From a checkpoint of a small contrastive image-text model: 195000 training examples.
Rows from block 5 of the image encoder of a small contrastive image-text model, named by matrix and row number. Rows with one number belong to one channel. Each number is 128 + 24 x the weight over its row's rms, rounded and kept within 0 to 255. All counts start at 0. Numbers have three digits each.
Before each channel's rows are labels from the 100 images, of 14976, where the channel reaches its highest value: "responds to" is what is common among them; "place" is the part of the image that holds the peak. Only what is clearly more common there than usual is listed. The data: rendered scenes of coloured solids on a plain floor. In brackets: how many of the 100.
# convs0: first 3x3 conv (encoder.blocks.5.convs.0.weight, 128x128x3x3, each kernel summed), inputs 0-127
# convs1: second 3x3 conv (encoder.blocks.5.convs.1.weight, 128x128x3x3, transposed, each kernel summed), outputs 0-127

responds to: teal object (47)
place: middle left (49)
convs0.124:101150119115116093108071119112130120127117124144144146137132145098154130142112151110061103183125121138109110121096116127111141095092157138093120115131104105096104096126065152146092136130131105116146095103143123125110123115105144180161096164123108128093119112115145144093109093181122117137127110111139126122163135117156107100100130100088110085133109107087118111125173106155125081132143
convs1.124:095125083135153119101163150126145112089086129133120112166115082132114113089123141179121081129182126150143134148126184127134153116138136153139157131131131099180130106149174123134188133134102137129123127100106187142104116090101127102124141146127133155147151153122128110148141111172114116124132138163141106107151114091143133133150087109086165111161108108098170122141137135111138106133141

responds to: blue object (79); its colour: blue (41)
place: centre (33)
convs0.17:136097125095144168115131145102106116138092139120138139131073113104067114127087075117137109117123070133114105145108106110094083119081101141114105122160132133115153124110105074118126145122129093122136064129119082138124116111139111125116133118099139126127121129097112122103146119115104117112114138155114080142111150123143092139119099138128142104056132114141066133109098129112142153122089
convs1.17:132083142166092116098125130154103152134128097135067148128114148088133101105115108123117091157125193102125139179097109122132133105110157158129123131112133157114114146108113128138100121068132126119196118126130111118114097124101122144095137142169119120152093131122120104121152084193118138125104109072111104133128156129133097109118158134147141097110125096115114111094090112142107115140116

responds to: red object (70)
place: middle right (56)
convs0.4:128110132073107139092108109148126117141098157137157123094132125125068127117110110110129111147137155120102119146117091122121145132096163140074134126110144103113124128110089116124133114158127096119179091095116087125144119101128101124117110156169113147133151129077125113088136170143148077109142143123122143101177120157143107115124139122135115087088131128109087085082181122114125113104094
convs1.4:117129109117164107131127113134170093094131141094169106115108095138132145128183134166141151120173117146153104120136138111136115160120123114101123131105121098178125113134154122099215135153124159167090142123131148159156177124099117118132130102106105097102161141154093131111115170121140113104133150154148152158123123118110157134142081147110073099125131137149120156154162136140124129109104

responds to: yellow object (94); its colour: yellow (43)
place: bottom right (28)
convs0.18:119122122119142136089116129118065107122098101117111098149050089116118130093132133113075149108102101141129100108115114146100133102121105117110167104114146137146116100144096054140111120134132154130100127138093108120138123100111126122114119117096142135118157098086096157145167122124107125101129102138154115129091156157098123113150052147116127115126080113122124108104108145121166141130116
convs1.18:124134124157093101094136105071135112128135161149076153132102151085120135150118102115106159129115169132101138128135146097102100108125089109121134174100132146161094119125122136100115098089111126119136089111130086155181147102121121140151192123145121134107110124150095126146139150167156144144111105116097127120125135042100112148104150130123123121135091079129128122112120124097127135147146

responds to: black object (99); its colour: black (36)
place: middle right (29)
convs0.75:101122101127134107124141139127110078141101101174129147118104179135126132157124153135114079159147097135146105103144138138123088139132109070145100124123107090129114141133138130128148144156091118111115140147140160121142087107132101137067088123128158132115105131101153134144064119124116137127123111133137116113134129114086163143141122091134113129105089107106100151098047136091129129073114
convs1.75:146100154154115119133123124123133128111153115131141106147099071103138102050116121142109151143131151127111175138161117133112124145122122108100173134136104093127130151155112156111132078107102166110125104180147128135117138136117148099165165131165154129126145131117142132176089103152153129145150090137116086176152128137110148108139116118131138130121106091121135094069100107157167146156091

responds to: yellow object (100)
place: middle right (68)
convs0.25:126142090128119069100102084137095145135091132126142112152161081090102144122120150088099169099121124127132128107092129133119119117110018128104155112127161130107133112153118099114098123125132106087144115135130117119095115112111138141109109107152112073113129125102101147136137161100126079086129136142129128137114122147144076112131114150111121148105123138093135119115127145129087100116108
convs1.25:155153160138136138104139108088107115128096118128113118208126131141151141136138164107144108140128096137122133117122158125127133124125151101118150121157124128174106126120127145137116134141168140075124110131138134130117119174093123118163141099126103149146142120123116164175118145151154190158183100140125095115139124143150137146137154123134123174137119129175127100148123113098223153165149

responds to: blue object (55); light from behind the camera (51)
place: middle left (32)
convs0.8:163140152153114100108156143118133147110120160103093117129104144085122138126102139149121133135146116135088107111117105150138156124111140066129113162129129093086102150128110063152132117074120134113081056124142119152113133166136136157119093119097149135153111126145154082139094113091127106129107126052101096144126102104105124117106149122116124142136137072113137134120126119141102138109127
convs1.8:162121161147110142149075108132118175151147100126119148125155133119133124128137123100162127148149087117163133097125112154101137128101167089147104146128109098129148152105143125162161134134149148134101142140136132082130136172148140126128136101144117130236155118118153145145099125095158151140121129152116154140142132094126105103131125141146141185102158153112117122117173111173137150092106

responds to: green object (100); count: five (45)
place: middle right (33)
convs0.16:153147147121101127121159084112088084146112078130130110135106125090100116150123121152126102124151128111135119096138123154149119138113114132128128114110123124126135088123142092120131143112099126109118127091113132119128133135124111128125138101165134127081138153093093089106134138129127097094068126122122087064136133139159135171076103150149137124102143104092121099114156087050105148074117
convs1.16:081133128146135123099139100155135082159141160132107154147142113129142115132144104124137154152157133171134126112126112137109103139128093140147109153138135167127120118123141166079124105115097138141135111209092131187137127105128088142124118129148118118109143130140162107115152115141137118129079095095099135202146128097122110067104119139142126119108109115119114133103100123200097110135113

responds to: light from behind the scene (75); green object (60); yellow object (49); its colour: green (38)
place: centre (41)
convs0.125:117094142092108130097125139098088125112091094141125097144045105091126118087112172122094151101104130129127087100135124135137139116140133121076155142114116118129158098134105071132136101110133126130088114144095097150172137109137120118116094106105143130143146105114112141141114128116096115068130124095123123111068122147143116109136077136119154092121120120162136115086121135111136151125096
convs1.125:112127119154137132065136119074128119117124151155091137146137158089128118124124137125097086144137163130096140140139128124114118082115125112119136127117173136181096143138115141130086103088121110124107092131133137140089121093110117115148171113133111110148129135123127152166109136182154165142131078138125114130122118061093120161115171127121136128133109091120151111092116081103153163174138

responds to: purple object (73)
place: middle left (30)
convs0.51:124120122151148114146106119114079127158119079152123135111127163140117119141135144155105117137151123148133120127134150145144114156115112116128115079139131105133122148122144123140150139151065122093120130149146143128134090076147130101092099141122149107139125124082138104171081109126121122098081092151118120062156151149097127148122147114146120128114063109111100125133143078054098149112106
convs1.51:131129100176106126118084105116067161117139055147127146138140062108155100099128093169133129161150142146156140130137124127124100141117164129129119111144114078113112131154129154130146128118142168090141131136134123096122095155107080142149141150134114136143146125094142127074124145142127124138124118115109112187156154115130120107112103124133164123096128117147128099097126113187146158127086

responds to: red object (69); chain link (34)
place: middle left (30)
convs0.115:128107132072184103150129145111111115134081111102136116138076117086126089100106088117098080111119101125074089119130104100128095122096141133094129103150123116163113112123092118107110113144149091138142068116118089131155101119153134121134105141120144118132147107120110146102137127085112095101126142128143103132105153091154118156129083150149132134098144094141092117101106144144116101151102
convs1.115:149116144154105121097133127137135144131132114121087126143095128087138116123156119128113121168143206101144146164098094105121107147087133152092110144117146096154162122138151144131143094077117154125174147121143123126102132140097112168095137136132048118140109136138121146110138094182107179132125127094124124143125163149122127124109125173171125119098131103144109133096118117145138107108085

responds to: green object (85)
place: middle right (64)
convs0.43:050118124118138114060149169143125100168162105120160135142093125113091103080123140100095119092124143099113094126134156115143089136118146159096126169101088144100125084133098094130132102145108134136133087143102106142151145141143089147138148129116127126107124086126152146112096128107124114131140079095113102124122130139143106129138119078111152107119131070143118132123157121132104142144117
convs1.43:099139057135117126055142146118122156098080150154115141165129144096130099111098140192097071130139154091121141150154177127113132103132125145133118118103164131146097149136116125130120141114125117144110111137156131117090124089112135138134143139119106113166136141139112143156132124157116131132128105142150119130118122094104156194128167099101121108155066102105142104141134105101132138141140

responds to: teal object (76); count: five (41)
place: middle right (63)
convs0.30:137121151129154105099141132137105108125103133139129101105139104154122107097125134123083124091126148118120106123118125113130112141099063152118107136129102108137120077088116157060114107156100099101160123127135111079106112139090131116124147125146129092068106082132082113123131135136151129114080089148077125137091136138146117138072127131134108116101087144090111132132145081139140137133094
convs1.30:109136110115125139090148156147086137119151116136138132108173122144138100106148160157077127146148091098158133137152125135136130130113136050138095127100131125154106167085102119158100150131162141146128144110147096101104164097096146103182129075115152095183140106093086130129128146118169126132119112099130145106148127117136117172120160133116103153113116143138110101123136100108113162129110

responds to: pink object (50); count: five (41)
place: top centre (49); top left (26)
convs0.47:136112140128102120149137124114126123131116140093109106135139129106134119108096121133115084093122113125096115030103103118143128087100160105108138120120134132129114123129107121117105103037155092124031109121127105122119127137143158132134118129074152116133098137128124142109115115133128111130122125102157110124086115117116153105119115128130099144107121071140082089109128125155120112103109
convs1.47:133184138140142160127119120127145107119195149079157140120170139171158129113146095133144187128128112123137133059155078133128135113092148096161130154139124128114161123120156103145125161174140156119079151119121109120128143128119129141159139080094132134163120140128135118104099149111170146141128117137122163132121116099120179134119119150139120143088128183139098157101125130134144120131102

responds to: purple object (63); count: five (47)
place: centre (33); middle right (28)
convs0.92:096109119135110169141105149099115130098124138132106110138099097120104110109141137131112145145119138112140066108090135163130126174129135127120143102141099058141116107135146092137159113135101147134113152106112089107108121126122130134122118103096139125144149094148105095121034130152127126112127082080132124129127131144105128140114089132144166093138090115132148141076148130107115188095123
convs1.92:152106156143118162119140144100094123108148102090103109103158095133140112114083121119100109142131130157107169151163140175076173095124111119119199114113170116090152113116122128155103085116106105109134086122090138126062117124112130136143158106159127118141098144088123113113114128119154137122116115151119091129149103139092140113135105136142178126138133093112157090100118117137129146140145

responds to: purple object (100); count: five (45)
place: middle right (31)
convs0.33:129131134117139128130069110142121148147129134136133055138145126152114105068121112112126121092106111146090121129111120130132106128134135124138115137140100126129139147107124138137120116147126094107145121134153141144128119086136155049135133139146116076148096097127127122144134137118161141130087103145061129048077146134151128115055129118131132131110128123126125136156114095064144122129099
convs1.33:125155074174114156127052103119126129123145134134114187148140145134163094162101075125172153150106144123132141125102121113124107149121135122132127155148136104110110086143121152114126143114127105076131104117138095127155065160105106163156156125125109131133111117137113137099136139149128145174137122103104134183154171123116133143076114145165158096106137142141130130107124122160149115120115

responds to: teal object (61); green object (47); count: five (41)
place: middle right (76)
convs0.96:111110126114150167097134146140111135137120134135138128136129117142093108129087053108088113111127148133078129128120089096114102161111145121123101158102122112100110120132101106133119103129114077109119093113115073137144080129112125170145128099139096143137143115092136155085125140130123108131108138127150075125152137137167086137107142103144097107097097118132061079121146119141139131138077
convs1.96:085150072121145133144170152148100128079119137115150140149125111144096140151142116193170124104169130157143095107124157117129132165146130136140156106138141131146096150160154158161163169169152155121101127101123162117108132078142146102143113120097134158139126150088118117134110149132128086106100146166123111085123092144117149158120110124086119131129105133162130145155118147102130125080121

responds to: red object (47); chain link (42); star block (38); twisted bar (34)
place: middle left (33)
convs0.29:144135144136099082085108146130132125118153137164109115118115101110130107110105138112109123096110106110073085145100139159113155039119167144108144133130122107111131122102107132129084133086119143148126097138129108121092165134140172123155124122104110141118139121133143137134133139124128077129130111068149128121119106074146159115135081101075159129146130125088141130158082102147150122115129
convs1.29:141121122106136117111130109103134125085123143079136106129107096117130121119170112160131152142167121134147122119160126100117096124117106099088116136107134072189199126134152146131198127128115144117103104137137157121156131130126143089150130129117097124130174120122106142135122176112164116128137119130132125124200111102116120150114078128112107171127110127132126163130196120137130132091107

responds to: green object (99)
place: middle left (33); top centre (28)
convs0.71:182150164118120117121131093139137092122124099130147137128137050143107129134127119135139128088133136118111118130145132133109117159133120156173104128107124136121127113171151161077129155138121127150144148085129141091169142144104127092126135113158111133073115170132066145123151132143140088111144099148148136057109138142150111132144113138134138150121124159133122134147132115056101128079104
convs1.71:114141127154104132110126099143134141145153118138109154148144139122160122108130112107138135147135113154113134134133100117132111136111148122146109136138134125125137134168122108220127111110141145139143143161122105054123129105166077101134136153138123130173158142153249135096117113130143154126112157130121134165142135133123137087125135130147149154096147134152129118110116135196139142132100

responds to: green object (90); red object (52); count: five (41)
place: middle right (43)
convs0.37:165146152121115123105142100121123101142132126140132107130122130121099125147121107153145124129127126091145120135138110129130101123131136157122112153071118128091129096124151107120138151124115130135162133080074132128135134137139082118132144121170114137093132146133105069092130124128140091113070122128118120037128122123152122172071134132147129133115151149114141118122150101040100127069128
convs1.37:082131140137127132091136108177124101177153125133115152133127131122151114116140118114112140153150121161137139136140104138115097127132106112154110139146144165134133141119121134099118096112117145154141120199086122163131164105100084135136112135164113100151147140139153095124150119134138119122075079100113132188136126100133111054140145132154117117105110133102122118110109119206083117148102

responds to: teal object (75)
place: top centre (37); middle right (28)
convs0.78:120128122136071151116113129117132124117112135174104131122153111095142135067074139093107200141132153098098132101075116147131118137127103126081126104118124080072133106112121114120155111105121164148055130108115128126117168128106133107134141110118130142140107120110127115110143122127123123148105135108133068124114130080150128074116122140120159120142120100117131082131081109126147138126131
convs1.78:118125129138112171100139182161133150115139130070090122123124113136133093098115135142112081171155084142150150196145138133102149116138132132142147152101136105140196114107146105156153141113126123114155143139105135108115103123119141137112144116133145117166132138115109086134149132085131142118128140102115118114202155085145117128128073134112150142149097135135173106117117148130105078105122

responds to: cube frame (49); red object (46); chain link (33); largest object: cube frame (28)
place: bottom centre (31)
convs0.58:134160129160100090100116185130129118147126098111090123136140141094169134112134155136121171127145163146143132124123095148122205099120167151104166129123162177158118119141121128136152079078144148150153160126112129126150159126141128149172143150172186148148135134140156148129155130116102145148131125136125199134140127122132147138129121122089104120165120137110141115148147135148154122098148
convs1.58:140092124141132127146108108151120144147109129123095160140101114095112127133135148101169108167119081121145105147141134133077102132171152126112089140116118146165146115117105144162144120106137111104136105169126136102146112148125115118120084135142124137144185095152143146144150151092143115110089125112069110121166147143119088110057128109131123164151124131162139116116192156154105171122141

responds to: orange object (80)
place: middle right (28)
convs0.44:132138143126089067075128083143112125117108147092141105121154122137092125140128138137123126121113127114135098131104117140123137112113139133101136151121114126071131130125113089129108130147122095117141086112093085125134140141115158129132129102121075142132103071094115107098099144114098080189162127084136095108126159125114105157144096084109133119113132103111177111082124148109108146081127
convs1.44:113129097132159148112130143113158138119103119132155082134148137143130123117089115114124083106125136127083151147153130154142182122137136142143168078129137120110134113178132090154120125148123119174127169117135140113088107114137108131135144132103129116144136183128163167110082083125129131090174137190167141148092102136076158121148134093111130111161136129098164125123117121125135142168151

responds to: purple object (89); count: five (45)
place: middle right (39); middle left (31)
convs0.111:135122129052126116112104129132113144144137091133130077133125121129065113078124071120143128134109105123133104101143136129110092099115119139091167105077104134141125108108112125116133113152092144134141114107141072115074174120129121146153141162110134120110147085094125112085125142129149099114104111133130122106114173154157165138118099069105157122133159112153143103128113137101137134128141
convs1.111:117124107143152177106079135102137114130101145118116154137141137143157120170103086116154119137107133138115132120120169142120133119147089155122150144179127123135121026143118131089125138142111068107114114105133128151156078170106115172144152125111119126096118120128114125109148147132108125166143123134116134181139135123108130132084101097140169088158127127134175137125142139131138081129143

responds to: green object (55); orange object (48)
place: middle left (44)
convs0.118:114105112158146100108148082121140111128088135073133108127164125144122143136121104126155124100141130115133122148123089115131114160091135145109085102117117119119100120116098103107129101124107137128092101113096080040153135135106104132117081096127092147144094105128087096124137099131132082116122129114137133135117138112125092122167100104145145130111138123092141070072097156137096114125128
convs1.118:121133088146128159143131153105122162121113128132140119151137151112132094128092117149128104134133149114088172133134109120135164139123138111151138112132141109124136118168132151145116159127112131152127121109166126080075114106111150103158166135127140101143145157087123193126036131174132138153144102147158124111122118164074154147117167106115158134150151119120164117079124099111158153135138

responds to: red object (72); its colour: red (48)
place: bottom left (30); bottom centre (29)
convs0.27:135103135109127172107118123085128119161116132107134143140080123077089109129134039113114145138144070140126128156084111148101167140099080127082131090124138149132144128120106098120133133115134085136132055112132081138125060124131105141120112154128118143119140124126139129096122125137106115116110101124125104152150119123122106137132132077111126094121094136111088137106137117128120101139108
convs1.27:131109127152116138070123126142116134124106111096065126129134136121124101115105117113111054166125172142138129164096131142110139126132115152128110112135157105182177098113117122144119125104100102123149131100103143128120124109081095131093119145121122106152125131095116115113161106146099159120134129083128128144186155096124104135121123125138156100143080108078174115109168138125126103174152

responds to: red object (85); count: five (47)
place: centre (38)
convs0.40:136111127135135170108136098061123101115106135139123153125140139118123125096056161109117151131113158129111111136127093118074108105087129131116115094134126069076138133128103101135139125115137122148100141135131106143129148122076120127120137115069096139125135138118125130118150121149079109134133117150130093134129146106149114120126125184125153108100119116133089057120078112122148175094115
convs1.40:144110150133101158101128145154125150131147125097078141085137099137152088090120126139124115173141125115163142195136113135125131099097139151154123162093114120102163121098122111138143120093113126110179148143121105125144112148134144166083129127151154115135120115131105078117173118098103137140109134069093129144162170101154115093114088171148133128117112134125142112101108150145090097116101

responds to: pink object (45); its colour: pink (27)
place: bottom centre (31)
convs0.10:124126135107122112106121114118138119113099131121121096137119115112097099130134160130120150125129103126101060110098137144143147143108122122089132149122092079132133087127091100143143069109131130147129119142125076136129134130089125120156106107099109112139155086165112127142110153126105113097129117151107092112095133153120112146087089169094160059141112115121165131084110127125132194089112
convs1.10:127106144155099151093109169127119140114119110138097142116122124113149078099070151115106078159118117116101171157139147173110172100113144119129146100134139162102106150111133119116074132104121107136145108137116134117076103129118131141141146124173167103123099144110113095153145111110126116140128107109125082130134152086111140137118154125118170106141107097089175077101098115110110149164126

responds to: orange object (99)
place: middle left (40); middle right (34)
convs0.0:107082082110134114123123120156128079127115103124160143103078074096088133119137099088138134120108107152106106134111117126103123118106132112098086091107137138142154115133117120056130113111132132135142111123149080078121117108089137097144135120100124152121118137113046139111147148132134093096130125177147121136151148136109115120139068091122163134100110105137118135111112150121133143131122
convs1.0:187089154148108169125131126130147170124148137121110153120115163109134117136152092078150119144118144140117123166139093107122107077110129137126109147141114109152178132163133117181131124117109117146163148105109121067135131092165099107124121169124160104150140152130180163084097110128114144132126161128128131110141111115096129107109129128130183153111182135123135134080132118106125122169125

responds to: yellow object (86); count: five (41); chain link (28)
place: middle right (73)
convs0.97:147126130147156124084143117119126150129174161079147141117133126154090130113127107120129127101130131125115101112099105109137144154101083139126127203110147141108093147136057114132133110158125118094144123123124105161144135139125159139132119123131109088134129124103169137154114125136103038110138105087134111149143121139139130152147161107107128132117117115133119089125171103174059122123107
convs1.97:128134136155090096128129091125116135131097100100131170183132133102134159140112114135146095105108090139113131137138139102127107130144149159126143117148092108155122156141134101139133142122162161119145131148119118103153095137178104130106136152113080144146139127157128148145109108131116194102139131196144104128102082163145165107160139098133133169135106112176135120146107135154185118079135

responds to: grey object (50); its colour: grey (28)
place: bottom centre (35)
convs0.121:144079127104093170124113118101126134135127104103163126143121097088106084158092128123107150077118114138136119148139110128104155148149063124134092129093092094095114111128139105125120104105108121128123104131113106148185106129115096130072125128121115103141104119127101093106103115136092118123115119142092096128057121121136097108090107144135143123129114138143100140081076113108117116128098
convs1.121:123132135153131171125132156107106118135106124123121128136174119145127075120092141124115079144130169127131188125093126166132184123137113139164148103135148154108124124118116141128094142148111110121118100136124150138055100115109151131125129114125142102146096142079134128133098102179124113151141078098130136133149153138103100119120125118144176102135111134078177120093100067146135134157136

responds to: pink object (95); count: five (44)
place: middle right (54)
convs0.101:111125128118138110113126110140128136162122144145140085134148052136125074067135124130140130055125117063118132127099127120148110124119146131135118132123078116139144135088128129125112131152127098118150115137104132137107105117133086103110132135153108116139085080130112129111153139118147135112065127156082133127051137155154131134069121133133147142104135120123130117104132104123154138100087
convs1.101:128157128144111148108125102145147111115133194134120163145146171161139105147129121113169162136103126066127136128105132139142122125117119111135137186107162143169117135092112151114120144140094102076101111169152124147164114128148171141164135093109110171137128108148126113153139136144162127177119121087098141126172166153135105119093145146144155101111132152151145158088095122145122102134141

responds to: orange object (99)
place: middle right (45)
convs0.83:156117119119161104124118097162127118142113092162143142117123062099091135136130126096134133108135116138083094112143115144134089097124158140086160095150130159120116115140134093053101144118112125131153117136143116103121141127098150094133151133151128139114091136107094118094111142116155084097140130171128139136142169108118139139103066140141155145067109086120130128093133144127119089135099
convs1.83:164101157159103121125133132103124150120127151153137139128081141116108128142140089122132149144117144121121144148158124115151115121108098113095128142122110122148103143196120163161124103111081138132154119102133093091135130093138126114137144147119138096145111141104161237091075122154127136116126149116127135120123132125067121119092150114135154142102142090140108093079102110124135164122109

responds to: purple object (100); count: five (48)
place: middle left (36); middle right (34)
convs0.24:131106137109157126126104138090070138152139107147096086126145138142119119099127126143097129132123137143137108136150119111148120115128144137077114131124113084146142130120114077130130154136124104109116125139142124135150100081145151080112100103114118108151140041115128116138072127121100101123108092094084141047154101108139142138094142109129128146126079143108130119136115126071098126146131
convs1.24:135153096147133128134069107098130146116130083150122115139140140110156120118107109099113115133100145140097122147123103083108129113124135130152110099150148095105143106177140090121135102113150160168136145122132103118131115161107079152125139141116130103122126169159141146084145151124116161133209135160177110197125101079114176153166128127158117124116111119101127119145142130145129149146119

responds to: grey object (79); red object (48)
place: centre (32); middle right (28)
convs0.107:115142096126131097121132131138094125116118130149126111092149119137127093120123137120104114081110140121127102111141151110119119134135087112146088119138089123114116107066141140109124132144090124110120124124131135130115115071077141050099147120144151079123097098130102079120118145138145145122076100149077114108081141113146144143054139138129153134109089147132113136108138093096138138094110
convs1.107:139124188107125141108103147128102119142143124127134119077180106153154106108151147121081134152139121136168152132143110193137147131133084101119082128111146145120124130073096138117106128133113143139134132139121104144122139154080139141133109079147137077141123088089109127086123122130147113123124074076098156140156143111136090108108128146151122141129152166108131115106123083165108148131120

responds to: pink object (76); count: five (43)
place: middle right (38)
convs0.61:130141108103125093098136116141118133131095114154138109127156108124115094087126129126140103083111132110126121126124138103143106133126130118154088130130080128120131121083121143137113123139118122109140128139138127145106117082138114049101127103162112098132061091126122095106140133130131144109082115152050124087049142128147143152056138128128157128111131140123117119116122095101153141108129
convs1.61:120146167151116136107076137134144104142133150141122154104159112145161091126125108106133141159133135120141146120111129205145150103130116105133111167148138146135092119082105144112115122122105113086118117136119101147150112152103122166162123073143124136131119108127134119104120118152154118163121089101083171144162172125137087098090120133168163104108149169126142150081117100179113120144133

responds to: purple object (97); count: five (44)
place: middle right (34)
convs0.110:135116164059133111113093108108125142136104123141128076138122123127100105091115092135132092096115116141111099128118116124128109130122143079148105123127079127120148137095118156129132128145121097108147113124153126148134124106129147081133092139148102079148077116122135096097137148136149131108082111158054129074081167126111138115062147147131130141107132129116104132122124077106129128135113
convs1.110:130135118164123143130076122122120133123123137128089153137141131143138105150120081110159123141119161136146140127085139134137122125123133165116121151149153116121109081125137155113127137126118112066147111107131121133154057164119099190096142129115112133116103108129134132077138114170082142160142123080096148174165164138124091114084118152152183103118142152138129148113117118154139090101137

responds to: green object (80); count: five (45)
place: middle left (54)
convs0.41:104110119121140080093149117141091078137112140142137130139123116147114128133104131098109135111153152079117096128129109131125096157113084096099154108136114123115139117151127122087117107164103072102133104167089097093132095116072092154133128133133110073083135135110113142168121147139120092117136119174153100136155141137113125105090163118151132106106078118110092114134135119133094099136096
convs1.41:109153105112122161140121146133088191100118099153111130174137138112119115122158176174091088140166134080158125131097136118116144112122140144166107110072157106141123173119161127141136191157148155130108138155195145096087136133092180145115140120103145145151133123110115105146145128162117144138144113133142132133147118117161134155145151136093127131127119151122132147167120107121141106122138